Weights of a small audio embedding model.
Model: 11M parameters, waveform 16khz input, arch conformer, norm layernorm, activation gelu_tanh, moe expert_choice, num experts 16, layers 12, width 160.
Rows from block 3, named by matrix and row number. Each number is 128 + 24 x the weight over its row's rms, rounded and kept within 0 to 255. All counts start at 0. Numbers have three digits each. After the name is the row's rms in percent of the matrix's.
# fc2: first MLP down (model.blocks.3.ff1.fc2.weight, 160x960), inputs 749-855
fc2.25 092:125137103122176101120122154145129111109124177147148109098117135125150130128158124109122139107152071134123118112137133133170107126131122144131118130135137174128122158077127101093075182119115140125154111132073133136119168135113159143152142098137151117124135122107130119124125163096079125111136131124139084170144109108159175
fc2.26 097:167115149137119148097168143128145101113102135133118130137117103135115166151144127138099099119157136129147132105150115104135217146124118133157086140108112111097201140149127115100131177094161148135134139157132115094132105112132124108113110121181170102127102108166117130170112107139118159123062113147155097121108115112099109
fc2.27 105:120092083131133125127134132130115159150073136118120131094106128115126113110111072136110103140147138177084127146117099101145142145136147137155137129132185112180114153196120149128128119123126121089114107086157109175148123106112100138148126120127093122128159155101109146135140148131103139168111122111128102173185142102095084
fc2.28 094:110139159118096146147092154176112102117154136116099129084106121147101128122146138111124131114143142123121141053112112129153142143099137125145118133125148111171077110164137113135166135125136123122184145079145143147092144187067102180138118118156107156118114094108136120116140120092139107111103107150115117087111131108146088
fc2.29 097:133113123146137135146139139150105112129130144158137131094081119111138205137128116178135114139112118140078121154154117110165108127161142071114134094137147118129124151125152165109109117153152127119148130110090167112108162148145126144133105163112108082124165124119123129066119128123134112094149131107150112153109097191118131
fc2.30 102:122120142113096158115132132093128126155147104120125126089129134134137106176109110119086164112148131140161127148153101130124139129134119099163151103103133155110124103144108133169099141149117134142129140144116146175138131093151142127155103120169121091136115115123103134087117105136125144150116137120116102140135139133114072
fc2.31 099:142123114079098141144138101151131131159162107110131123186121119123124138155100145136163147136094153161107148115124131136122178137117105132116104105106132113101130107118146175131115078108148146140135118122216139126122090102086128104113177166115131072137138120135124097144164108147121112140090101127137166140106085129129101
fc2.32 101:133086131150133117116125101103134109115149085109112102160106160164138094163096150140143144095124097117123115115131132155115112097140140127142134125165137146118176139171128094109127149152171151102128096134153100100138159127146092146121124109104190118127138148114117080166151167151145113162171151146131130173124109107168134
fc2.33 107:140144094168139152123134166108117138081155143109112144141116131105156133144148091158137131095174109147128154135151129165138069097112123145122146134169137102149166161101124135075105145118105107136119108107114152095127116109134143171154140147114114158146122123125090136126155104161080123120164141125123118126142073137198141
fc2.34 103:115127070099106125124121104118164109142175135126140145111114087113136123139161165129152136168166145120101147120130128157130146121131107110096123090098161166131155141108126093115151123101148105156147133145108104134108112170158120129140090164092133120164085098162149131126103187124120151116115108120136116124163114121145104
fc2.35 097:105132167123156108103113098129153128116171121117116118147136096152122110139073133105114143177124104115162134142132124119106114128104106132088141086137094094109094101120132120160154110137138105178123170139160163126147138109112093131123178104106142140089121128130118115119133115124129110120085188097154148146066120144101102
fc2.36 095:113150112135084170138127073123161121128154123115153149120129135088101132147118164156104160154122135139148146137149142100115130113131162111117085158111123138122156097144159122140165133090115167137131115150137128157105156130153162089089143099113139120107142144138114152141149160173135106082112113134133112119155142073128153
fc2.37 097:129173126141125092130082131104120097151145145093130132173105105099132154114168180123141159131156087136155136130122102156090165131140113132102163105126133185137110103136104150129131152139139136152134100103127121114131125149141122145170156132157104160150110153093113074099136083127141099113101181115123128089150154099118130
fc2.38 095:104137136119073080082132119143141161140126099170165091140119141095097139142130166122148138153111099113124134160123114134134109109120097156126133123131167159092130161153148115117137128115135120129162119128189155122140115137104109104105139140065105146163132119136118115152163130105131124124163087157137132153138104124146172
fc2.39 099:128117151149071148092108130079143106166093186148154075140093128113133102121118115137112147095149129138148120101118141134112186141118157109167147118157125170179135114153126098160146118143124134109133100098116139151097101095105116070101111133098104130156099082140158150080112088085151125124103119136149114138119138127127105
fc2.40 102:172131089115145137128108099107127136141116133132113143191139139101109150104143113120153161112141138152142104134168132163140151135105115157136090166100122109120121090159165158116114180162150114119131125108104113103105115126066119136118127117145115089110149125128134131203096153115125087119118105109090115133119115122121159
fc2.41 094:140123083160120169125144104124142148145128112123143131141100117113120129133146110120108080153118119125138151119141121123091121136147085064147102118108106122159158165100141166107109151178128159076175105122156122134127154098125105093098150110142120132098146144089109112124129110159157189151118132137142139101088107124150129
fc2.42 106:121140098114079125123088104106113124154134089135127126161139102130131124132126137161105120115183093098153137132118146090115156116130118125171133131100136174100138103137134112117136126112162152133158133137139157151102115085138105120143137150124111145142151098094143123169152171142136145095114153112128121141155131136107133
fc2.43 100:165142115142143136094120101144096135128157138148135125165102133111114140117143152154108108097135132106118131167113108123092110112086150126145165123130135100124113106114189142124116111164084148129141128122112157120148116046106145129093130126137098104160079070111096117166121088120138187109145143184120089111159120099114117
fc2.44 102:117127092143106128140135145089127098144145118112148135089116093084136158165147122069081117135163122129111147128099109130119145119115081145136130108143123131107097168128131113138112144097112133127121113118120160163151110165174145139104164121151139106105143154127114120101117115200123131167113171133154153114125108147138098
fc2.45 106:137158160109101114137086096160127101093137090153116164068141128147030146161121101123091131115134120127097124128113193139145062155124143131138124132161135141173118169120111136154070138122081108104123118130144140122144130115154102110071123109124073113145113129084090122123117089133144107131134096144094147136102164115127115
fc2.46 099:113153125112143147124146141118126128112132111112165115115141116174127116108174117172140089115113127133047169114177131128131118143126144125106142095129163215114104097121141152124140097163112152137154083108100101128141135156144091135084136115105124169158120130153116146161150139142172180164153142171154094118127127171127110
fc2.47 107:153094092172142124123136132112106123107171122109114119057102128122135156119105183144138106084109142166148119074127124112095090139130149137115147137159159131094131140150139155119165116153151120140131132107094129136160147177103146101112085104105154158154116137141139127065063089111169117177140149132092096122110085180100199
fc2.48 105:166152087147169151116150179120138145068120126138096118077134133148100124119149089125096125133122110132104139151095133117162105116098131119141136150114140166145108150155099099151173129111129103113112136129138151116108193067106153127093124126143134174153116083147115139117119103180163122129122112110111094118154129135147155
fc2.49 108:158139116167123144137096127111132064115087107145143147117139114138140122144136106131100127121144117116130107104147113121097096141152102128151164160136099152164084121116141116169124117095134116162150162143129123109133166153109170109143116120131089102099112131159114121115156097129162131163116152127153069155109154137117145
fc2.50 098:104177141084075087132130129119130137138148137120133125154110130170174133128140135143130067125148104108140158122144140085131129104108107102113106145119158142131139085143092105104132115109122127106156142147126155146080108165104096129092111099126122110135130133093173120192116149093154107133106115113148114134139098125150115
fc2.51 102:143098168142140119123133151121105133165170142165080113128147111106159101114164179106129143139143103144117126114140116124116087136119122097132134112142113140135158125117103127112124096139111099149134157134107125119120176155132154097119142113093083157140132158120147134081134124150100127133095123171144122139156097095163110
fc2.52 097:114129111133114161163146106126160147110139146149136115126094164125130108099116160130096122088079126118154152146190151125065106126151105128144124071153120157104163157134100089141170097121112136132110130121159113117137153135150124148156139136107106115125164110132101077150128071131147160147107157159079120108092116145171138
fc2.53 109:123137087128178107163140130139127088174106131134129113156141118134136137159106101091102132152174136133105162137174094155155090113138138103156164083124100081137145123162117078129141107123099131122103133178125153129159106133109111179128125100127109108112123134138142106136127148154134128134121113135120138162090146136099096
fc2.54 098:083120096116059166105093130129118149132124124111148151135134147106140187107123163122155069113140134134175138105128141128092156091112154114158110112135145157153131127104096133126115077116126122109153110135114108084127055105151143158133140144112129126103094110123129125127130122129149097089128145137115169111081134165151077
fc2.55 102:117122139110083161107129111123105169156164124140137143138101125097125129148113132131151112135181088146099149169142144133137127183117124131138077107163122157102161125130133120133156122098129149140119103107120088112123120198144136095131100150093125143160137160117117136142137116184110136074140098108114119141152100144106130
fc2.56 099:106090108123097124100110092146155124139147132130118127125154125143183126172147106132132069147126145118095110119121115133118144124131117118150096196150140142133133076145203117128105071180087123100106109154093124117143118145095137171130139151143131114113117102168125135136130114127135140140123158128128151143102104146139113
fc2.57 099:103148128114127085108113141140132109147114128169132109118168130174123189143096106140105139164138162124136074149140125144156135108118120081192135140088141151125145134094074112118124144117117134139132174223140109121130125145138138145128125129164097145128074136133094125128095101133098174127135097164126126149141156114161094
fc2.58 106:130124141128162155155093125109115103123138140114104118093143125079111129158117118147145149118132133118080137139116106164166119132135089114134113089145145096163119141149099123101136112101148136115097131121127155173169119069126074148105115093136172155152093153126105126090122110152161136159169134109127119142129125144115138
fc2.59 107:110150117123154135147128133129146118128131156184130123116134137106128182076126124127147149115134141142098179106133098140126112122122136108092143133171135096159153140178104112166113151160147126124116116074094123099102119131160088126122153149165099156122125130107133115114092052120111137124158143126149157134127143107156188
fc2.60 091:108167153100116126116141141125110177124110130072135127104099088155110102103202149140132157163130116140154113164115129123137159093122159125103145123126143117141117135074159110125100170100171129116153120137146126101110116174128119133121092140098085076143142099146190123138116083112106153141144099103120118160174126124166137
fc2.61 106:109137143113136120123129110131118086136161118169127153130142099150115126129100091092116155104114129086145153124114114134150115163166118131179138108172140142116120186112132108153094108104144115106158121190175135142130173145125095105122088115134130070135110121148100186060126108143139158081115114125141144139120146165152145
fc2.62 097:127120191099061133153127133148140121097130075141140127155158133149104140133113081159169107107145110116150112166142154113154103101132179138143138137106137150128133111107133117121119120168111091143165100167146123088100132166141163093146180178126144135145177133144142089141064191076126136087125122139157150112130154115121136
fc2.63 104:163140149165100127128168144143125122163135136170159134183142140163154135188104085107113150125099116085120137135104091117138109148118133154151138128129117132136146128095127140124066120134110152130120101174164114126140125149089099123140115112145121102116199139121142131138155131106138127118126095120159157124043103104124114
fc2.64 098:155109180157141135121115117130146173096109152103116096141142126166113157137135162105130146108143162124122141124125131121154112147079171111167134144146111140150145116105088122115122107134087200113143155120138128108110146109126165157099142137123123159137124144118104114157099167113154134140176127118115089106175125141156152
fc2.65 101:151150189080134099107131103164143130133141146110120109139190114091138121150134104116108159132179154141138112185164119091134169159180147137118143146110145130143121151087173139108152119113111115161145151158154086150114110127076184127116173150148163103170134129106127170130138146138156142111163075139111111153144138111098093
fc2.66 095:152126139144136131122103153167153121127174169113122129122099129123160152123102114143127132114133061115128087170137093141173114151141157114118141109140107099124123112087102164144098112127148160088095122082119133145098159138157076104139120112129156095138129145110153141171144086162122169098142108123146148154116124126092113
fc2.67 097:094133104125126121140142086133113092132152111145077111115144142097125111130129098139128128159134116109135108096115122132154121136111128132129087101136093148083177158154119160112141090118126135140129100144142126169158088156142094105135092113115127168104137147113147136120151124145110118151140125129176135113116139132091131
fc2.68 101:150124085148142149094119104119122125108146178132112115112098163144134180102123160162130098111147182109117142126126136149127126131084154132070109109159127134077147098142139148106141151109088151135129106091116100114141118138146138147152120127134138201118102097156100130102133141113121123176156157148106103104155107124145145
fc2.69 094:126112108160136126085165133128111120123116139124127115143133133143113144099163162164157120114155135137118105145129132146061105139119103145138158165118106088092106120170119177090105123117105111120133085113141137130123163132174143074136113110106106129126158133149106112112139133134129115125159128088123134093123158144076085
fc2.70 100:097123146144070107138091140121125126100109065145143120108117139130135191180124117151082119125151103098120136157092103108095111128136117114151141140103149095112116116113107149140095103126135085120139147146104139128133142022153154100092075104161104112195106123141146099084112156162169122068134090114124117138113147130142099
fc2.71 093:092100149152123119153112115112104134145156134100134095162093131109151138156153132123107142120132126160128162152111107148108176101128175134099111108096139148134168095112116112125146142138158116154137134099131096139143120183132118128132137144122146129141094143135135113127131104132136153172111148138109133109116139107111133
fc2.72 094:117136121138123165119125134077123178154101086104156131159154171151152144100176115144140096133107149171127134145163147143120173125074141108105109118158157169151136180121101149080128094145125115133117121114156100141128132145106149122116128126161087085151143121162129132105080101157106164085165136166150130122083103109103167
fc2.73 093:111139141138125116154135099168128135131119087136143101148114139126157134120152171118126108125130161138144108090096167147166157104070111115119154117117148111124129110150129138156084078139136166109139160147134110121094079177133112155108103180115133113140132147145148099128086148112132135126136122177113145136134121145112128
fc2.74 094:122132123169139143121090096118126129114119138104124127106134154093121175165119096132143123154146119137104124122129134137160124152132081126134120085128137087087091104125141151124131156155126149099100160134160125136123128088113135168131139135163064093142118080146150140098122100109104112143137143120155131149112122122135123
fc2.75 103:131123125097140091117121108116131116133106131126148133132148113118087098138170124114152151103124119129162122110130083119139098134146103133142150111121142144161078087116149087123132154095126111154137159169158111116155126140185143124167137117111161132087086162148086136137169121119096139140102127121116150129120119161105156
fc2.76 098:120126124123128113158142132133117069153135155130085150102150129119115129149142127137115102116137185113158132150107158146155116155148131093159133123146125124110109102153166164105152137152121156116125154127111099140139150117156179162137171142126115151118103120120065126117091145096178129161176141128127089144112087144151092
fc2.77 107:115119110130163109109133091109107109111162145140143076100125132104103130124123110146153137126112136141106143154156115151142123136121137125123129099111163115096140152143191165121119113166138090131112134091093126116171116090122134123089146107146139160126119113207132129099127122141179118131138072111121122163129105128161116
fc2.78 109:145111095152148106119149141121119175151140144130129081176110128116125137135186175154105080145129132133100125132100098153099139115150150131150139145115121145104149155123139087090140110111120165133137133158118121103107137173113171119115152149157125203127103096137102168146204188098090132111123138158149044090177114111123160
fc2.79 104:125169154175089169087092116081163119119105147120108107113095144128099116098096141085125138112096143134140148146104185113095132149125125156139159130141143124132135141132116177128080117178100134104088139154119171135156118122119136114129141175105126134144098166110155134108114101102167127149106141089105154134154098131120124
fc2.80 100:063151125119106092104166096165149100118115117110150165101149105152162110113128076158109127128175157127143134089151135154149173122135104149106138129110128127102158066152067111139128093088165077133123119111097134144153129165109176134120123161120147162111154145175128146122144133116102128096119080168153168139146100099117126
fc2.81 107:132104161151133108098132159103122090127155128103128125148122109138134198126156147131106119116140148076150119143156128181146141098148115108141112101125133140098124081158124111164140162096140158155128128119086129140120120157130127112156139152170126168137115105125110098138154154148123116153138159123128102086110128146133142
fc2.82 105:120094115158142115139143112134134139156127149142084109161117166124116104116097131100148103130112142114143097126180090124128141092124142138148087121138152142115171081140100175144140124150176156134131127137051092158141135053113104125129098137130134149144141158141107082161134143107124122140166131130152122111116130131144097
fc2.83 099:113135086122113143149099112128109153167119155130141130093173119105130130088145155131111162128159109113133120131121146120142182119155112137144142093111097124154138114129157109152109130122110164139100118098112081130144148149124148102123170150131105127064172104118145149122112131128136086062087085099148168129086144137165145
fc2.84 105:153095193124149107120089156126123069103116142135131138116155133155171078138124121110084133129110151146135143138156087150144115136095147116131141108154144115177143106132133135144156094091126145148127110135170150124146111114116113111068127118132118142150119119125137107110174135134158110130167122118096134118122129138135138
fc2.85 100:078174127084142137112131153117133104071083109111153142066173115137150133097122106100084108122125116137114144152119142147146171095101135114101126175123136137159107102154145150157151119094107105092106116165123114135126088155121126136118168097125102134124114122119111125139103131153130113129085105181119138164180109131154145
fc2.86 104:108116105097166112144121138112104143137100116115171124134091141116133105055123103117109113115110120142124144158107149095136148122099152120131140061130151112164147105149124150130164122100112119112154082121171151170128109148174118104119172154097111104145101121151116123182178124090086140092125101129171106089092085121153135
fc2.87 099:143122166104144125127136082147112138146126153093161105123159152138162154175145139107110151119136091196129101126149140110085152145132135169130163162144118146111146121127111113160140137138170161129093119137111162122112100117144108124156135112122140118142134167104098102112126114114128128125123113138150116159135132141088100
fc2.88 105:117125129079136123171131121144170127168165098075159096142153144168130112119136115157156109098100145143129153129133103086142141149151172112143129113134115100140112109087134137110089108135154111094139127148137117095120149126127134107116102141123135123127133107135179113146130162089121132076165117107143092111129130135107088
fc2.89 095:120169184130117150105098111126132112093169091109119135091129143127106121128116145103110107174105120137129147097136133114133115131108138169073152122128117121159184151131098105161162095135155113136154109120126095141104105102145133159125112148142141094118124090151118101158114117120133138158149126158118178152188140119183166
fc2.90 101:132122137157152074099141161150082109148104120155131116108158147135122112129096123099126108083097110097180133118101136129081081061119137129144191114107149153114145123121155134096149138115118171134139166165099150139115148089161115128117158103139140136121112122134107122107076150135102116134107136112099067178123132131115157
fc2.91 095:112148142161092142082120084138099112107118143148119147155167147108115097080128138110137042133124145099181118153105162146126121129136182123140127148090147128148121108128156110131167106159202127122160153140160127101134134142125101105101163144162123109113123139151125157116090110095137129133166136152210129163157112134131132
fc2.92 094:164159120091129126124144111152137140130104156138123124196106168118140084137112124120132134156116135090123154101132152177107134147145179136146111145139108143119107154106128124142117119140118122119085115135126136192137076152110113118119158124133127164145136149074134135197129178187102179091083126165112152108123113126138148
fc2.93 101:095102155137137125087096120115132148149136104147078135138141086120118125121116193174089163134109114127145137118146124132123171125142128126166132109150152119124121131100117122099142119137164152148132108115148117144138158098122084141113159133133117106167100160160116113180120126105121117083168146116141119131096127133141132
fc2.94 095:150113152132130109143149107109135140135148077131119151131136105103095107104128112133148140128151130120114110102146152111097125129131100132132106114099100149122114125102102112155167128136119101132112154122173107110086142109123120099167122113113119127163095137115129160151133081136149112116137133141159149145096144125154108
fc2.95 094:157142183146117119116115104155093097172087080142097113083165136144080161127107142149121147125148127102089146059131113133126102157122165107149130123144128190100141111116142161098097112123144136084117109129132094148142123124151140129117120149099151113153098091135132130130093126127165095110130115069112153107134143131098172
fc2.96 099:084136160119087115121117157146136103122162124121120103145145124119116072136096147145117145110145129115148155108127171120103147111109112139158159088086115130105106144139161149153151133156154118149146126105134146149134138112114130114090142119117101118125140145143186130105104131143164134163132130133125128166119164102121118
fc2.97 101:105132122116131139093142143110126124160135123138119099140106149118129131119116153153151116122130138100189134106113124121113117132114108119129134120115125152112155163117101126148116125150146181120144116137123125138126118109157134117128087122106096106148138107085150136121153156164136143186093126117120105145111135141134109
fc2.98 097:144170137133130147151190161176103172144136120131108117121139137122105146084142131128146149114115133139073153070173162114130138159137131092083149092130143151143119113122142116089138145117127097114151081069152128146164147050165128153162116129140158086122145124110127120136150149096136136128168146119111114138101131143094108
fc2.99 100:127098158111086126154109100137123139129104091111127113131111137163128110157116108110108132138094127095141130120100127129116119134160084150145153100119114117119123154144123148098095138141101126140096083116127091077115140185147148102148122129140135136129180130139153153095145152167120135138102110129162153137109142135096100
fc2.100 092:189165132145127133140131138138114127100130130137154119138094071145093109130155105148117166158160136145110167119155128151083146129126142113087119108145112113114130164139099142157151131100199136128147094139080177141133144173159112148114110096149147114103131090073166119121143137137120131099130164119116113171112110169103161
fc2.101 099:127093149155167129149140124152125101080109175116106140136104156108166088105174111109117151154115177158153129111116123142095101138117106137109156103145119157177107106074119108127110124166138125167089139139166131126151133053128158135106120099155162150049126143115120175107155139139116114125163133126133113122122094109110093
fc2.102 095:141135076113129138093090116134117062159130089147132101202123145155158097141145117125107134102130109092152130136153116125099096121152091156127123112108106078092165103128119117184110144082129141118105130142062118136132112137142122124122163104125126102118108127138129113112143117118075162098157095091131121104126161131050100
fc2.103 103:102115158161125077087108111132119109121157134113111130085096131139172170125154105122125128101100167134132138130106156134119137194152092193124107120139129141135135122158120116176135143131120137106121122165134105124123104060137149121116100121187131104123141128130126161140103113130142128101140126137111115094102128144144154
fc2.104 097:126132145129124163125125120114126115138104135115081127113148098140123170146126123123138143148140148155122135160127134132125163137160119166127135088102113139121117111183124127096113135116099100128075100117167124117134126108168124126091104104145166100121081080100114128137143129129166122148118128111099127084071081138100097
fc2.105 104:081122103105112071109138110118119092119150120118177128143153130153120115152112131128097097124152128165094112122119108143103124121129103110096168084115107131152138135139137114163128129075082157146121109178080151134153140197179151149125133108100152146111088102150132104081131100166157155160117115131139107125134124152098127
fc2.106 100:144167140156125097136121111207105127086098135113108122117123115098098141105150062168142134114133207152124134142127133167136090114114083107122126153139101134123098140103139151139139168124150136100138137160113140106100124161142162124116149115161150129147153110160145138124143071111117105083131107136103137180191099119125127
fc2.107 098:086141110138139126136131141148157121209088157124133112090134102121120160147107126138131134116163109097129119124132141114093124148092095134122145129144125134118128107146120104115118155134157113137159130131103182144096113137130106099139097118125124125107156078153124145138149122113125138092154143117114124109096083105111138
fc2.108 102:095161195169116105152131112132130133162129106145153117130120145105114109148116114099125153121128091153108120119110101105117091161120133102140154169147093127155170090102107134130149112143158144142112102114116149143120102153171134152110081157123133152137095144129108141089091162135142139149165120110127104142135108168104133
fc2.109 105:191116170154161112117130150123114109213100135127129158135148185106129123131081093124122148119101148141086138087091108148161168155094153116108108130158158147167122092106110133108133121133123150159087099089130121134168127157095093098142148134106139097109148127087131150145151111127111119100138114148173145108119121110117127
fc2.110 099:118120132147122120109102157165081131130112089148131157127142133124142125096139153166195098136148117137120141147130123100171153111092148175137125129127102147152159142113095126113132087146117149147113073099185126152112119047103142124127152149140110146135125112136119095166099126117112124090118137133146129137151131164120089
fc2.111 106:109123099128148132171158167156113085128165104078132108091136095100188085128146150137132145148129163144122134139125122141168108135112134162103115162084126129120110121116147102146162102186109104067129174109108133119103131143107137135142111142105125142123130110130115097139134183132133142135127101133094136119148108130144087
fc2.112 098:106096187121143123105159134154159140128127158081142124134099107101132102087154118094154065149127105139178136131145108103123129119146128158095119146124134143163100138105117119133177130096104137167079136137174119132109148133109117090102145140116142124108134079117120119150170152118113101141141118140146101150172120148142146
fc2.113 099:117122109109132108100162157115124125158092165110125186097196151139148101149129116103148154123107123146160095112145136121107130097147167163118153133143130108102088128071104149161142140121150112144122158150178120104112156119110114112108114144158127159109193151143148154134125149135126149113120083151111114128147091112136146
fc2.114 097:163118127155149093122133104121101113114116155112120157165109149120122150139126111144153176125165077091147132182112142128134086105135101132154150133126083098151101117103102107116140133158147126121142121086138104065115122171149132160126142105154123154096149158159124164127216134154128151141103151140118091156123119068156139
fc2.115 101:140121166146129163113160118170131121150133088135151071151084137153152100102177137150191133153066133146137113106162093128115171149103158127137119136139135124121110095135116131130108144130144157144145106161153136134132094182080143133131176129103103157122103136124150157136128127120095151184122183097135161111100123110120121
fc2.116 097:126102123144151148075112158143090117169104139148154063165112131124125140178142100149120136184150107170140160112151136146111097150179096102124119151133156097132142098110165148141123115103140143134146135122122087077111113151098119148118151126116086151135124132175118076160102111156179145098156147100160131110116140165129121
fc2.117 096:099129085113137113141113126097108101120130126151136111079170132100118120136115109114126112128132101114147129119132129164131101137144165116092120127127100171143171128178133131150148131107126174144157158127080157123162071177138110121135122166146141098137099133135062105085099118137131112161121084115113157162148138127164156
fc2.118 100:113165116120131125131082116136163136148112094108130112096117159132129078098117100153069141103101123187132147113118158086114155145127119151108149143154129163143167129146110098143132158119147071121133124182141121176109133077129123135120134135105131128101113092165142136130131102136129125122102113114153113140101128100190124
fc2.119 104:109152139165120108156081107124133147197122097142126080161125105094145116137151126094115154082105122090102146128086156122147129100162145138149151114085152120099067134150139154139153102138150151135134133165158115106079173071131057097125095127102126065136119164090131131157147142085131111107130121168148130160109160145129105
fc2.120 097:127155098135111128141097145143155168187114131112094115139108132137149152118162127108142130110087097131139136134153106146086172086137126125132129150114133163132136128143138136076137139176095114130142131147110153129092115156130132129142133082165142131113138098129095131108098100112108136090135156133108118105140135216174162
fc2.121 099:111156111163132097133131093112094083138086133115166097117118100146122092148174111123144098154140112146151118082129131131159167163078118136134147134133126118109170171101101104130112106097051084108099139160152100115148137207158117155157136112127118109139107143166097116133159141175106133205115103096132109115086157101078121
fc2.122 095:149192093097116076130120126149114079152128121132120083117114153181109120104130153140131122149104133146084160112093121085116099131195139105160095148136137136154133140152074111073155134116098092101178110105154136095119104111106113183155131130137141151149133138125134112160173135171139117161114133163149161102143127137131149
fc2.123 100:151115141126073123119144132125167148166084093088121105160110159163130143116145118128104108104171134141170138124113131115148150118124123124125145071129139117197133127168066101112163113131161140138132160078183112108137130154123099079139121115102099118146163123117122168154133163141104095114119127095196159088139131151128158
fc2.124 100:150127097124102109130113115134142102159078094109124108148146156121147153146161143115131118116110163108096158112115143104154140175139145133137118086115096116161155132145154135105139094117102100107102132171155134138167110116129146153129140106161171136156120109147109150163118108145128132147132158119156156061063101134095145
fc2.125 099:120131093130101122128134102129152146143126135168136157135100130142162139113154105149106118110101132149151082097122152151106176114121117133123135087124157131120180145074098090089121133093129114122129109145123108173121133112124082085113133114148116139140122135112161134135099141168107116077145138099161177148151110119113100
fc2.126 093:176110145135133150160133143159139171109146138176135078144128139146158086120121143099099143119129110148105141148177121098136139138121123163143146144116133093114170168065119111098166096111134148078117114109130110142131130170116110140125142118115145119118097140117149100122131152158146120106081079122124178118169119139118108
fc2.127 099:120156098101092130136121196112120125103164107123127140115145093119124153122154151137168109143128156105132109140121173128150171101124190126142095134112165110125110141152125108107159094164120140098111134106149153100169098139161138151116142151103118113119142068117131157152111108116130135120141166114117096056161117162142158
fc2.128 100:063118070131152145150119114139130121078127142097085159153132146129126156155106143115099157140118098124137167120165142164124099115092118130117141123091095094057151127105113110131167138166132114166126104110136143122163108108157097134153104116145116126149139138118136081100132155124128141108133142146130140170151140123142120
fc2.129 102:163131093159135114142123130114103141111108121144179135086128128159094152153151109126096149150167112144131145180138094138144077126159108138095116099105136132123115106113145133096097152096129136143142127136118164113128117187069102159074146147146161172142140178148118139131164120157102160168133124150123097125117091127124105
fc2.130 100:104118178146142129108133124135125121134134132111096129149119121159078143156090097069122145110174088067142116086100160140103127141147099148178127116133096137103137134113098139130145105130108153105138117145152149130169110062143107142157107110140128101084188163131138140141098116128184121129105188123173128161082145128132076
fc2.131 100:131187077146126127102110150171102099150147121172107135102139120141113132108135113137119133130103133128145106133119151137158099140136132097091095176158108107176111128154121134136110171158120143147138159120124142139109130147160128171128152128114183110130140164101183136100114110116099155124153112097139113126112131145113160
fc2.132 093:124168104094131127116102088115124140107150134138104153149095108139150150131119139138093160115139143138132114157149157131105134144118110141121115103160123121139110149137127122161105116093119098134134128143146098191123174098162157138136124146151152134105125147129120144108144138174113134111111114108108135173146131139130133
fc2.133 108:098131140116082121156129128126135173181113127110148122128122119113128104132101182141169168140109123125152092192116111126134095142118112093104139130129127129122160103115127152121121120152127112115134111141136127107144112169149083093141115117108103141129131101101181114160122123138124118141126116121134158131127113097123143
fc2.134 101:099122118142150174158126127141137132099129181123152148115101099085179133120160131146124098138169116175133129179129118107120095096132149158126093074104095117157107132133134140164124135095151119117104128138126077112138125096128155123177130148128105123111110136167144104122114135117102118150200096153122113164151120083143121
fc2.135 102:139152152123126175155106109156199146092118088145108149100097109098113113102145143155122126139146164145159109120119132145092100130141116135142116116124113166130169102114130087139135097119133115147130146137135153093138111118117127136178170134143131152122121118147107087149048134149110127156141134148153135154111175143177114
fc2.136 096:184109143142143136104101120150129125091071113145121166127131159091124163174177123130144101130141145119098150145093112131180162113105160143141141119138144133198130082131148136102145101131169122089110107136156159163117161126113147108123142079118125135124109138114140101148118125116124109131130125146150137108197109124104151
fc2.137 101:081121101115105112139148144146104096133113110142154155144157166153150071161147102165110111092129145138090112085098118163140120154114093135103116142149141102116158128146150137120129122111087118121122137153152183114150095180094147110134169109102128132097128142118122114160118143157062140178095123084133133136105167111112148
fc2.138 100:116136091154156125109115103144145093126108175131140138131148128142147164183076102111107103119140097111125157121140131123137169111120069114140135112124161093128183117140105138105117166128141126135107148101153126052124147122107131149133136128137103141097132132102088106143108132107152148176170187122154159099074145106096128
fc2.139 094:114124147081111149134079061130166135148147161160128147105161141073108142141119117115127144107130118098140190164098126097140116137178127157110107146105122130143116166143121114152111131115116139134135127143115115105107157114114147135143125150108129114152094138164138128092132198126143119118126104175096103132118121091118149
fc2.140 096:086116119203102121151120079140127155116107143115130149104138157113177132156112163127165144099152074103127153187129125140160086136101114079140144111137134168115139147128106100103137142148139168159125199174132111166126124135129119106136139112133141126134164146168139116116120132148097131171146124116134132165113166157166127
fc2.141 102:161166059143091135133134158168108129103122115146094099144154150142119155101112129108102095085137133157108143111094097108138101126119135148122112136118110078133118151117129116118121123145137138114112117125124137091124106061174143105143107146154106150155143127102161127172106109133136136119159137116136107122147135131131073
fc2.142 108:177155107124128135131132098139120172109142115104140150133144158123138125093225101136146130139100121120146132112148112139164127117134113114118119138138132126138172120155117101131073148120123134134139115146106139094108116094138135156154150114149144182134115123126109164157128092105097130147110136114160119077152151142148140
fc2.143 095:088144145082119137124157129136142151123104085143158139121145133131108160121143107157110140084102086088156131103113131124129100094147141119155131134117147117149118131117131132117106114123148133139142171130143113173119097182118141128101126137106098128120152136081128145144086146157154135136150154136104107121073167142135114
fc2.144 101:104155075146130141074165148114149148081161145113142119158092097101151141115146130107115118106112179133164098088083135133127110103117072087060117134114140125144120101144132159158111092109108105108120110124121142091120091147169119167132120098130151152160117101144128122148158185102111112106103132178133162126160135143121161
fc2.145 099:144138132121159082124148103098156174119125133134130104105191130125117103139135131137105080104155122136169145174090136066098172122127152099156129125096109146119102089112113115144117109174116124175152194151111125125116157117148150094110141146144105099102115129137094130101132157125084133134173110146147128129057171101097105
fc2.146 105:078122091166114123124104116136125108163142094155141136141104083129113170109138127162099119164114132140114142073136178165114126155146131106114098108125119125132145134141082143143173115182105144146133103120127127182172103169103104144119119141108106144109125129135163126071120132122133114140136135108136156082099101139099135
fc2.147 105:199137132153134105115149112134133135146110120151096142137113169118114112108081145078171144125154126141141123144144149113137072119190111155151115158138137099091100111067101155119152146125155137156110167123153112149103111039077104117148114163156128084136162153103130120169127138096092124091085096118156175144123132105150103
fc2.148 104:082145073130166118126122116144112078145098167087117153113117112160117130088156174101144169143091137114117145131131100108138142104124140120113086110116102100169108118143111159109126139110134131114158124143131125138082097199071118119143167128137124154149103128127144087161123161149111129117103111164111133113130140132065161